config.yaml
model: "image classifier"
dataset: "coloured fractals of 300 iterated function systems on busy backdrops"
cutout: 0.4
targets: ["colour"]
mixing: "cutmix"
optimizer: "muon"
lr: 0.004
nesterov: true
cautious_weight_decay: true
final_lr_fraction: 0
Rows from block 10 of a small image classifier, named by matrix and row number. Rows with one number belong to one neuron. Each number is 50 + 12 x the weight over its row's rms, rounded and kept within 0 to 99. All counts start at 0.
After each neuron's rows are labels from the 100 images, of 14848, where the neuron reaches its highest value: "strongest on" is what is common among them; "colour at peak" is the nearest of a few named colours to the mean colour under the peak. Only what is clearly more common there than usual is listed. The data: coloured fractals of 300 iterated function systems on busy backdrops.
# fc1: MLP up (model.blocks.10.mlp.fc1.weight, 960x320), inputs 0-63
# fc2: MLP down (model.blocks.10.mlp.fc2.weight, 320x960, transposed), outputs 0-63

fc1.616:54 37 79 48 36 52 44 77 56 42 40 45 34 45 72 29 56 49 24 48 59 41 40 59 41 41 46 45 23 47 71 64 73 52 47 72 65 44 54 36 49 42 52 53 48 66 54 53 48 46 47 55 49 61 33 57 54 54 55 56 47 40 48 51
fc2.616:50 56 47 61 65 41 38 59 42 89 45 34 47 61 50 28 67 48 49 45 58 60 59 54 69 35 52 56 44 65 42 68 51 74 66 52 51 62 47 55 31 35 56 77 24 46 49 52 46 63 51 47 34 70 53 61 31 36 47 60 47 59 44 40
strongest on: grey
colour at peak: brown

fc1.497:50 50 27 29 42 53 77 59 47 40 42 37 34 43 30 50 32 28 27 52 47 37 62 29 51 63 49 46 61 50 58 36 55 56 36 61 50 27 53 24 37 35 39 62 26 47 45 34 38 52 53 62 40 54 36 59 70 42 53 71 53 53 31 49
fc2.497:55 60 64 52 62 53 37 37 45 42 31 55 40 62 38 53 43 46 49 53 31 37 49 40 51 49 56 48 69 42 40 63 38 30 52 41 32 19 44 38 55 55 49 65 38 53 49 41 55 51 47 60 40 39 50 36 44 45 51 66 46 58 60 24
strongest on: white; sparse
colour at peak: brown

fc1.661:54 46 56 58 31 59 45 45 43 59 52 39 46 64 59 51 68 54 34 51 76 46 62 46 37 59 35 37 54 69 50 61 57 61 31 41 55 62 56 36 53 41 40 37 31 54 36 45 64 52 41 71 46 37 57 35 52 48 44 41 55 53 49 65
fc2.661:55 54 35 33 60 54 46 59 29 28 46 49 54 50 62 45 50 38 51 36 56 58 35 41 46 13 64 27 14 59 50 53 66 52 50 40 59 48 46 63 44 47 50 31 61 51 39 52 47 47 53 18 59 43 53 35 39 45 45 30 60 55 52 48
strongest on: grey
colour at peak: brown

fc1.19:27 60 40 59 59 34 49 64 43 71 53 49 52 46 40 37 52 32 38 54 25 36 48 74 57 66 50 48 53 47 69 63 47 70 70 36 49 52 58 50 41 35 45 55 41 33 63 67 55 38 63 49 61 49 47 50 60 66 46 59 19 42 57 30
fc2.19:69 58 54 45 56 61 55 50 37 43 50 60 48 41 41 66 73 48 52 37 44 61 73 55 56 41 43 54 68 58 59 48 45 31 53 74 60 56 48 52 84 59 46 58 61 35 49 45 49 50 33 61 53 26 56 70 37 59 70 29 41 62 46 60
strongest on: sparse; brown
colour at peak: pink

fc1.734:53 44 43 42 60 58 37 40 54 37 42 37 68 49 65 54 71 47 63 53 59 49 46 45 59 60 75 46 49 61 59 62 53 56 48 53 64 47 31 59 68 37 42 54 43 50 53 84 67 53 45 41 59 47 37 56 47 42 37 34 29 57 59 58
fc2.734:58 54 47 36 59 44 30 65 38 57 67 51 57 55 38 56 60 61 43 39 46 56 34 42 67 51 55 52 42 51 39 46 33 73 48 48 65 41 33 60 68 71 50 49 52 25 58 65 56 48 41 51 50 55 41 43 50 49 53 65 42 44 46 31
strongest on: sparse; pink
colour at peak: black

fc1.125:56 36 62 46 53 61 43 36 45 50 39 32 55 63 52 44 52 39 52 39 56 62 38 42 53 54 44 51 45 50 35 65 45 49 68 44 49 48 53 24 79 79 55 47 42 52 33 59 61 61 49 34 30 53 42 40 17 51 50 53 38 53 50 52
fc2.125:48 57 55 16 70 52 70 57 49 83 56 64 53 61 55 47 47 59 51 51 55 46 56 69 50 30 61 66 54 38 51 35 34 54 57 39 63 40 36 58 48 47 62 48 22 39 27 35 59 51 53 54 42 63 52 66 50 48 50 41 37 62 76 35
strongest on: pink
colour at peak: brown; black

fc1.24:58 55 48 25 45 50 72 45 65 39 37 41 42 56 70 31 54 40 36 36 30 62 59 57 59 25 70 45 53 59 33 37 45 52 43 54 39 52 56 51 72 51 48 45 50 30 28 45 38 40 46 74 66 45 54 53 45 43 28 60 39 55 64 55
fc2.24:31 30 49 45 53 43 50 55 48 46 60 49 52 25 37 55 52 40 71 56 53 32 40 45 30 42 47 55 54 61 36 58 52 48 40 48 44 49 40 58 33 75 43 52 65 33 38 51 46 48 47 64 60 48 37 70 47 34 39 59 48 41 37 56
strongest on: white
colour at peak: black

fc1.500:43 49 38 44 34 49 51 39 33 46 71 27 43 57 53 55 51 64 58 57 47 46 51 61 33 41 59 34 70 36 12 61 58 57 74 42 54 48 53 58 40 34 34 59 57 82 52 42 37 61 57 65 46 52 56 65 48 50 57 58 44 55 56 59
fc2.500:34 58 49 53 43 49 52 29 57 59 23 50 51 52 78 30 47 35 38 67 36 38 63 64 29 51 57 61 46 51 41 42 55 33 54 49 59 43 46 25 48 43 73 67 33 50 58 45 44 40 63 51 34 59 43 50 50 54 36 67 47 56 61 61
strongest on: grey
colour at peak: brown; black

fc1.277:40 57 56 60 48 31 45 50 62 49 37 40 48 54 72 70 54 64 54 81 49 46 91 52 40 72 46 49 51 57 46 49 60 42 44 55 65 51 49 39 42 43 41 45 53 49 37 50 46 60 78 64 49 44 58 61 38 48 44 33 58 46 52 46
fc2.277:27 52 43 37 44 39 47 66 56 55 58 79 54 32 36 36 53 51 54 64 31 64 65 61 44 45 43 71 21 41 62 55 34 70 42 27 42 34 50 30 36 33 49 53 37 67 37 47 56 63 39 35 47 43 62 38 54 47 64 49 57 57 43 41
strongest on: yellow
colour at peak: brown

fc1.280:62 54 32 55 52 37 75 43 51 47 66 49 59 49 47 52 44 69 44 35 45 62 26 53 39 60 59 71 40 50 53 38 54 60 56 52 68 63 71 54 48 54 48 63 50 38 42 58 64 54 73 76 53 61 35 56 34 64 48 76 83 58 73 58
fc2.280:29 44 52 46 57 53 54 45 35 32 51 83 68 64 58 39 49 32 64 65 58 52 49 36 58 35 45 51 33 27 37 58 39 63 56 52 51 63 35 40 46 47 39 46 43 60 61 47 37 71 53 21 63 58 50 53 55 59 73 37 55 25 35 46
strongest on: brown
colour at peak: pink; white

fc1.99:33 40 48 35 70 69 76 56 34 49 44 37 63 55 32 49 73 45 39 35 38 69 49 78 57 54 31 65 48 65 45 56 45 64 53 54 51 65 41 53 61 41 33 46 46 42 73 47 46 67 21 48 48 65 36 68 55 56 40 61 69 45 64 57
fc2.99:44 72 62 37 75 52 38 31 43 51 71 45 53 48 41 49 53 51 61 60 43 56 47 37 30 70 56 65 33 59 38 39 37 37 53 43 38 57 51 56 53 73 62 35 56 72 69 70 59 61 71 26 68 56 40 10 57 65 63 65 40 42 49 48
strongest on: green
colour at peak: white

fc1.1:52 37 38 60 45 63 57 45 76 47 46 44 46 47 33 65 49 29 50 63 38 54 42 42 52 48 48 40 35 50 50 59 54 52 57 60 67 58 48 30 52 49 65 64 40 41 63 39 52 64 37 46 49 00 63 59 43 53 58 47 64 40 61 50
fc2.1:54 65 53 62 52 51 51 17 43 51 39 60 40 59 49 53 50 33 56 67 74 50 35 38 31 41 46 44 55 57 60 54 36 25 50 28 41 31 68 37 41 37 44 37 42 33 76 58 60 69 39 39 62 26 57 67 29 55 74 52 46 87 44 44
strongest on: white
colour at peak: black

fc1.278:62 62 40 60 51 54 52 55 41 48 81 11 38 63 53 63 43 66 72 44 46 48 51 57 42 34 48 61 60 37 52 67 54 46 54 55 42 47 57 51 55 64 55 45 47 59 42 55 49 52 43 60 84 51 54 55 52 64 64 65 44 50 37 49
fc2.278:57 48 44 50 70 24 45 65 70 48 58 67 52 40 46 22 59 62 51 42 87 61 56 59 64 53 49 58 45 55 64 52 47 43 57 28 65 46 38 42 46 35 48 50 47 76 55 56 48 61 43 52 49 46 46 26 40 44 54 39 31 29 49 52
strongest on: pink
colour at peak: black

fc1.239:75 61 49 46 43 59 47 44 58 60 52 64 56 52 59 41 59 63 49 47 35 36 39 47 45 63 52 66 35 47 45 27 52 65 52 45 66 36 59 67 49 30 42 57 50 39 57 40 40 34 32 60 53 63 56 67 43 40 27 68 58 58 34 46
fc2.239:48 36 40 60 54 28 69 41 30 68 65 48 44 66 42 52 54 58 51 55 70 49 57 64 57 60 75 67 75 65 46 51 33 26 44 61 51 45 69 43 33 59 42 43 43 62 73 36 42 51 70 49 56 47 35 45 44 44 65 41 66 62 55 51
strongest on: brown
colour at peak: pink

fc1.730:71 49 42 40 34 32 66 39 66 26 18 59 45 44 52 47 55 42 26 60 43 54 47 52 39 51 53 47 29 43 52 33 36 61 47 52 51 40 57 51 81 04 38 47 69 35 38 51 40 44 18 62 57 53 73 49 63 52 58 70 32 47 51 77
fc2.730:49 48 51 67 43 61 63 27 30 28 81 69 64 43 32 74 39 61 47 45 24 43 49 43 44 54 57 45 53 29 53 49 41 28 62 57 37 34 61 47 54 41 61 51 70 47 48 39 51 52 64 46 47 46 48 52 50 69 64 44 47 53 46 47
strongest on: brown
colour at peak: pink

fc1.546:47 48 69 50 69 35 57 55 44 49 50 45 33 56 61 75 52 43 54 55 52 57 37 50 42 44 45 59 59 65 64 37 41 53 67 48 35 37 29 73 60 39 40 54 60 78 45 64 61 46 41 68 50 57 64 49 41 25 55 42 67 62 32 33
fc2.546:51 36 48 23 20 48 59 74 56 46 77 51 74 53 35 23 62 37 70 53 51 56 35 48 28 48 59 68 52 47 87 74 31 56 38 56 52 60 41 44 57 34 67 54 50 60 48 48 52 74 60 42 79 61 46 67 42 60 50 31 53 48 63 46
strongest on: yellow; grey
colour at peak: brown; black

fc1.528:43 47 42 65 68 41 52 52 27 66 55 55 40 38 56 44 81 49 31 58 63 78 45 53 48 82 31 18 52 44 52 37 71 53 49 44 65 63 46 32 58 75 42 11 41 60 48 68 57 45 35 56 53 35 36 62 57 46 71 39 42 61 67 36
fc2.528:34 58 57 39 53 42 34 55 47 32 52 46 43 54 65 54 48 45 38 35 60 36 52 56 59 37 31 55 25 52 55 41 58 76 52 77 46 62 34 44 59 50 66 44 46 46 50 69 54 41 38 62 39 46 38 70 29 55 63 39 43 61 44 23
strongest on: grey
colour at peak: brown; black

fc1.13:72 46 54 40 55 51 48 56 37 74 51 41 52 50 85 43 36 55 62 33 52 76 57 40 55 60 48 71 59 59 64 58 51 53 46 29 28 56 56 50 52 52 78 48 57 68 57 55 26 52 41 48 65 53 55 44 40 63 58 32 43 58 40 34
fc2.13:32 48 55 63 36 59 62 54 53 61 64 49 57 45 46 39 48 46 47 39 56 56 47 25 46 60 55 60 69 61 45 39 24 44 48 60 47 57 62 57 61 48 63 63 59 48 48 56 51 45 53 53 34 69 43 63 30 28 66 33 59 47 67 49
strongest on: red
colour at peak: pink

fc1.4:35 75 36 43 57 49 43 66 68 60 63 44 34 60 43 43 57 61 10 29 42 68 19 43 63 53 53 52 43 41 31 32 53 53 45 42 43 41 54 41 52 22 37 53 56 51 43 48 55 45 42 45 39 58 68 43 50 24 71 41 51 59 45 37
fc2.4:46 34 24 19 44 47 47 59 37 65 40 54 44 46 58 53 61 40 54 26 60 51 54 47 33 61 56 55 36 64 58 57 59 57 42 39 41 71 32 27 57 46 54 53 50 47 42 63 64 59 42 63 40 51 40 34 58 57 56 51 52 77 63 47
strongest on: yellow; sparse
colour at peak: brown

fc1.345:55 52 75 33 51 41 54 39 44 53 48 52 55 39 63 49 54 58 55 58 43 67 73 70 51 52 36 56 61 47 63 64 52 72 99 49 36 61 76 52 45 53 60 53 54 53 56 43 51 41 52 57 23 41 35 71 81 64 42 48 60 56 45 47
fc2.345:68 55 48 40 44 31 60 44 57 61 64 28 32 38 58 60 60 55 66 48 25 54 52 55 62 54 55 54 49 58 38 72 48 41 61 49 40 30 31 48 29 43 52 55 35 51 34 53 42 57 57 40 38 58 44 71 82 53 56 51 43 52 72 55
strongest on: red; sparse
colour at peak: pink

fc1.362:54 86 48 60 67 37 40 42 64 57 52 40 51 48 56 61 21 79 64 41 51 53 57 30 51 54 23 52 54 53 41 57 71 49 28 51 44 47 64 47 47 60 55 69 64 37 30 33 39 58 42 44 49 28 37 44 58 33 35 31 37 39 44 31
fc2.362:33 81 45 60 61 35 51 52 46 65 57 56 40 47 23 60 52 25 54 33 34 29 51 77 67 65 57 53 25 55 51 79 55 44 56 27 71 48 40 38 45 53 58 41 31 44 52 43 42 38 39 46 45 56 27 49 35 51 37 63 63 36 59 49
strongest on: white
colour at peak: black

fc1.579:54 62 52 58 48 32 66 60 46 55 37 29 66 49 44 49 40 61 39 37 53 67 63 45 58 67 36 47 55 60 68 39 57 45 50 50 43 63 38 69 55 46 63 56 57 38 50 60 34 31 73 68 54 52 58 37 67 62 46 61 25 36 72 31
fc2.579:38 56 54 44 61 58 45 47 57 44 53 73 49 67 46 67 54 60 57 61 54 33 66 36 59 61 64 77 40 53 42 45 27 70 38 52 46 67 40 58 51 77 44 31 57 49 40 46 43 69 48 55 54 54 39 63 60 46 34 42 48 63 51 45
strongest on: black
colour at peak: pink

fc1.472:36 59 50 57 60 69 66 29 37 54 44 54 53 72 50 41 50 66 66 44 58 35 36 45 52 48 65 61 54 41 61 29 49 50 56 44 40 53 52 34 72 41 52 54 55 66 65 28 55 48 42 55 30 69 51 39 55 31 37 61 65 52 62 34
fc2.472:43 53 74 66 50 52 52 55 48 42 60 37 49 59 58 57 57 44 51 74 64 45 34 43 52 57 63 65 43 65 57 65 41 48 23 54 40 48 39 54 43 65 46 54 49 30 89 51 46 43 40 31 37 32 59 45 46 57 37 64 33 62 41 51
strongest on: green
colour at peak: grey

fc1.477:54 55 43 70 49 65 58 59 46 52 57 32 42 39 42 47 37 22 53 66 57 41 69 50 54 58 51 33 38 67 45 23 48 61 48 48 45 46 23 40 48 49 48 41 43 46 35 48 47 52 61 43 72 47 50 40 72 37 48 69 00 51 58 37
fc2.477:64 49 50 43 58 35 36 47 59 44 60 62 53 53 61 42 57 21 42 40 65 57 45 65 42 57 54 69 29 73 47 27 41 56 65 30 53 44 50 71 36 36 38 45 61 79 77 73 71 57 52 66 61 57 51 60 61 59 54 62 34 44 46 53
strongest on: pink
colour at peak: black

fc1.420:61 46 39 29 64 38 58 66 50 42 43 56 55 37 44 55 37 68 54 61 41 79 46 75 51 58 72 48 48 47 65 45 33 38 28 64 66 34 57 47 23 49 27 44 45 41 46 56 64 43 49 41 71 50 47 58 42 43 47 50 50 75 42 49
fc2.420:47 36 53 36 51 51 51 68 67 64 61 62 47 40 36 51 47 42 57 43 48 55 55 68 52 86 46 76 34 54 32 44 30 43 40 31 27 32 37 37 53 46 43 37 43 59 40 49 41 43 40 62 67 65 50 57 48 58 60 52 43 48 61 55
strongest on: pink; sparse
colour at peak: brown

fc1.439:60 66 24 45 59 58 51 54 51 49 40 61 41 28 52 46 58 50 25 68 39 56 36 33 57 43 48 40 54 56 57 28 70 62 53 44 43 43 40 35 58 52 45 44 79 45 65 37 67 42 64 34 49 62 67 50 46 44 49 34 56 36 65 48
fc2.439:55 51 50 37 36 48 68 44 53 57 41 54 36 42 51 50 41 42 53 43 58 54 86 42 48 46 59 41 51 30 54 53 54 73 55 67 48 71 48 36 33 66 49 44 35 31 61 66 44 38 45 46 68 56 60 24 32 40 52 68 42 59 44 27
strongest on: black
colour at peak: pink; white

fc1.78:34 53 68 48 64 58 51 33 63 36 49 53 30 56 49 52 56 53 43 50 33 52 42 66 44 48 62 48 61 35 36 38 58 64 35 50 64 40 48 59 40 35 73 48 59 41 52 53 56 51 48 48 49 45 43 54 60 50 43 45 45 80 48 45
fc2.78:49 57 36 46 49 47 24 47 55 25 40 50 39 54 40 68 55 55 41 50 58 47 65 46 53 29 53 32 47 46 39 35 40 48 53 65 49 54 69 41 56 62 70 60 60 47 74 50 52 40 47 42 58 32 16 63 42 70 55 44 52 61 52 47
strongest on: black; green
colour at peak: pink

fc1.511:61 65 42 58 51 68 39 55 53 83 39 31 27 50 36 41 52 50 70 56 70 61 39 56 52 50 60 34 71 47 46 48 62 59 44 40 41 52 33 53 31 46 48 51 46 70 49 50 45 40 56 49 58 49 40 42 32 74 40 43 54 49 57 43
fc2.511:41 55 67 00 38 35 47 44 25 51 55 59 62 37 66 68 58 44 31 37 50 38 70 57 44 38 41 37 40 44 32 51 50 75 42 55 61 59 41 47 34 35 44 56 55 69 41 55 52 41 41 45 58 43 40 57 36 28 50 47 62 53 55 55
strongest on: pink
colour at peak: brown

fc1.577:51 38 19 67 52 44 38 66 50 31 45 55 45 38 39 71 35 41 35 48 51 47 41 45 43 72 23 44 51 45 40 54 43 61 19 37 58 49 49 30 45 67 58 35 46 55 48 47 53 51 42 55 65 51 64 36 58 27 39 58 45 70 50 46
fc2.577:48 43 49 56 55 39 64 48 46 51 50 56 56 69 25 74 54 29 48 59 59 58 25 71 49 47 53 62 51 53 64 46 56 53 36 51 64 55 40 39 53 41 57 23 36 66 53 56 51 51 57 64 62 59 42 53 63 71 66 51 41 61 48 63
strongest on: red
colour at peak: pink; white

fc1.625:56 71 43 54 52 54 45 51 45 47 50 40 53 57 35 56 43 41 52 58 60 32 62 30 72 58 61 56 48 45 73 36 69 59 56 67 48 38 40 39 59 39 37 62 64 70 33 53 49 40 41 55 48 55 73 41 44 44 58 46 45 42 61 58
fc2.625:46 57 37 57 52 78 54 67 49 42 30 32 45 57 46 43 54 56 57 43 43 54 71 45 56 62 61 47 67 39 38 63 43 46 66 37 65 50 42 44 41 59 58 60 53 27 74 36 63 34 65 44 51 50 54 61 64 45 62 35 27 57 51 47
strongest on: red; black
colour at peak: pink; white

fc1.733:66 55 40 54 42 65 53 48 44 56 41 51 45 61 42 45 33 50 45 44 53 69 39 39 53 60 41 62 21 37 41 35 48 59 58 56 53 49 59 26 53 49 67 46 51 61 74 51 39 40 56 48 52 58 45 54 42 65 51 56 56 54 58 50
fc2.733:32 60 38 43 39 53 63 70 74 66 47 60 50 47 48 52 39 48 28 27 50 36 40 73 54 49 68 79 35 46 44 66 34 26 47 67 46 51 39 50 43 53 48 74 39 32 44 60 50 50 55 36 51 69 54 62 38 35 66 55 62 51 54 59
strongest on: pink
colour at peak: brown

fc1.755:43 50 55 53 77 53 70 56 44 35 68 56 20 51 30 38 38 40 67 66 36 44 46 74 50 52 48 42 77 41 31 76 31 59 66 54 63 42 64 42 49 31 50 66 59 60 47 52 47 51 48 50 49 53 36 58 46 39 50 36 55 55 46 44
fc2.755:51 80 43 41 38 39 36 44 58 35 60 40 57 54 48 32 57 73 42 49 59 36 44 65 48 29 61 52 63 62 46 50 26 59 46 52 41 64 79 46 48 40 35 42 41 72 47 33 43 64 48 50 59 46 42 34 49 61 33 41 47 61 50 65
strongest on: grey
colour at peak: black

fc1.739:99 49 36 51 52 31 47 53 52 41 40 33 49 58 55 70 47 19 41 33 43 69 44 49 46 52 58 62 63 49 35 52 52 54 47 63 42 48 37 53 42 40 31 47 45 42 30 55 31 44 24 26 38 44 29 57 74 25 40 26 41 47 58 61
fc2.739:70 43 63 48 47 27 62 55 34 56 36 62 46 46 48 62 58 36 59 50 51 48 55 55 53 63 48 30 60 38 30 54 31 69 48 75 33 39 24 50 33 60 56 56 57 43 59 44 63 70 53 41 56 31 67 55 52 60 50 68 53 64 54 48
strongest on: brown; sparse
colour at peak: pink

fc1.639:36 61 54 42 51 57 62 43 43 48 52 58 50 61 75 56 44 61 48 61 51 56 42 62 32 52 69 67 51 42 52 41 50 55 44 36 64 55 44 43 55 65 28 45 54 52 56 41 52 34 62 49 58 43 44 51 73 65 61 45 36 58 66 50
fc2.639:52 55 33 46 70 53 81 36 34 53 55 52 49 41 55 47 76 31 67 24 75 49 49 40 66 53 57 53 50 42 70 47 53 51 51 68 34 52 55 55 37 85 43 70 52 48 42 25 54 61 30 53 64 53 35 60 53 28 64 30 55 47 55 50
strongest on: brown; sparse
colour at peak: pink; white

fc1.687:36 54 47 39 54 27 42 34 42 61 59 65 47 49 40 54 32 63 52 55 11 63 45 49 50 42 53 64 46 40 54 61 45 56 49 57 36 47 44 24 38 43 51 00 61 34 53 51 36 65 37 61 42 48 56 41 47 50 51 41 31 57 51 44
fc2.687:36 57 53 54 38 36 52 55 43 63 40 66 59 59 33 64 52 71 50 47 30 45 37 40 21 36 66 68 40 43 88 36 58 48 52 50 50 47 52 18 54 58 50 60 77 57 77 17 40 58 47 62 36 34 37 63 54 56 37 51 60 33 49 53
strongest on: pink
colour at peak: brown

fc1.132:37 36 54 71 59 60 46 37 56 51 32 43 46 64 64 60 72 48 59 46 57 45 43 58 61 55 31 58 38 56 70 24 68 66 57 60 57 34 32 40 41 40 51 45 41 57 57 46 41 59 44 48 54 37 61 60 39 61 50 62 45 53 48 32
fc2.132:26 44 60 48 48 56 64 37 55 58 64 54 51 61 56 28 70 49 84 55 48 35 64 50 50 32 50 42 32 58 55 39 35 59 48 37 35 68 56 42 58 49 61 58 53 43 52 64 43 61 37 60 57 33 61 58 40 45 49 51 44 47 56 48
strongest on: grey
colour at peak: brown

fc1.473:99 26 47 45 32 45 57 29 56 56 64 68 45 63 40 54 46 33 43 39 35 54 41 49 38 49 47 48 23 33 32 51 60 59 41 56 46 53 67 69 44 41 32 49 65 52 47 41 47 43 36 45 53 58 50 60 63 25 54 67 56 44 73 54
fc2.473:49 39 47 42 40 39 46 30 38 58 67 62 43 59 52 57 71 71 62 43 58 41 53 42 50 42 57 39 52 39 47 44 33 34 45 58 30 47 36 38 45 67 52 78 71 51 50 31 59 61 68 61 45 47 43 43 60 63 57 55 44 69 51 42
strongest on: brown; sparse
colour at peak: pink

fc1.133:38 38 46 59 69 71 70 54 50 45 56 42 51 47 33 51 52 60 38 46 45 63 49 57 67 51 55 36 39 43 55 59 50 77 52 55 68 41 76 41 30 22 57 43 32 52 39 41 44 67 41 35 62 11 42 74 48 20 51 47 49 58 52 47
fc2.133:62 35 49 29 56 44 41 60 44 48 58 66 48 79 69 39 43 64 41 54 38 66 55 42 42 56 54 45 45 52 48 65 44 38 54 27 42 24 60 50 50 45 55 36 68 51 52 13 59 70 49 35 44 23 38 60 58 51 64 39 59 47 54 43
strongest on: white; sparse; grey
colour at peak: brown

fc1.30:37 55 48 69 45 39 58 51 49 52 54 68 53 77 33 63 53 58 48 47 55 60 63 30 47 46 54 63 43 32 42 24 53 45 45 63 57 53 42 31 52 51 51 51 56 54 45 43 53 55 60 64 45 49 51 52 47 59 46 74 56 50 50 40
fc2.30:66 77 35 59 53 58 53 39 61 73 50 46 43 46 60 56 49 52 45 59 62 51 39 53 62 50 45 40 43 45 60 27 52 68 40 43 51 47 40 43 48 44 66 42 53 66 39 69 41 37 36 67 39 65 52 54 52 69 57 61 47 72 72 49
strongest on: purple
colour at peak: white

fc1.544:46 50 65 71 53 66 50 49 61 42 41 47 36 57 56 39 53 52 23 67 54 52 43 44 46 45 42 42 41 52 47 46 62 56 62 62 49 47 48 49 59 44 52 34 57 50 51 23 36 58 41 44 53 36 46 32 59 35 60 61 59 46 49 59
fc2.544:57 50 59 51 38 32 28 82 57 39 46 38 54 77 65 35 48 51 47 47 37 52 35 70 65 48 57 78 56 39 50 47 59 45 43 46 40 47 69 59 46 49 51 51 50 59 30 54 56 52 55 40 61 50 51 52 51 50 46 40 45 62 25 46
strongest on: black; green
colour at peak: white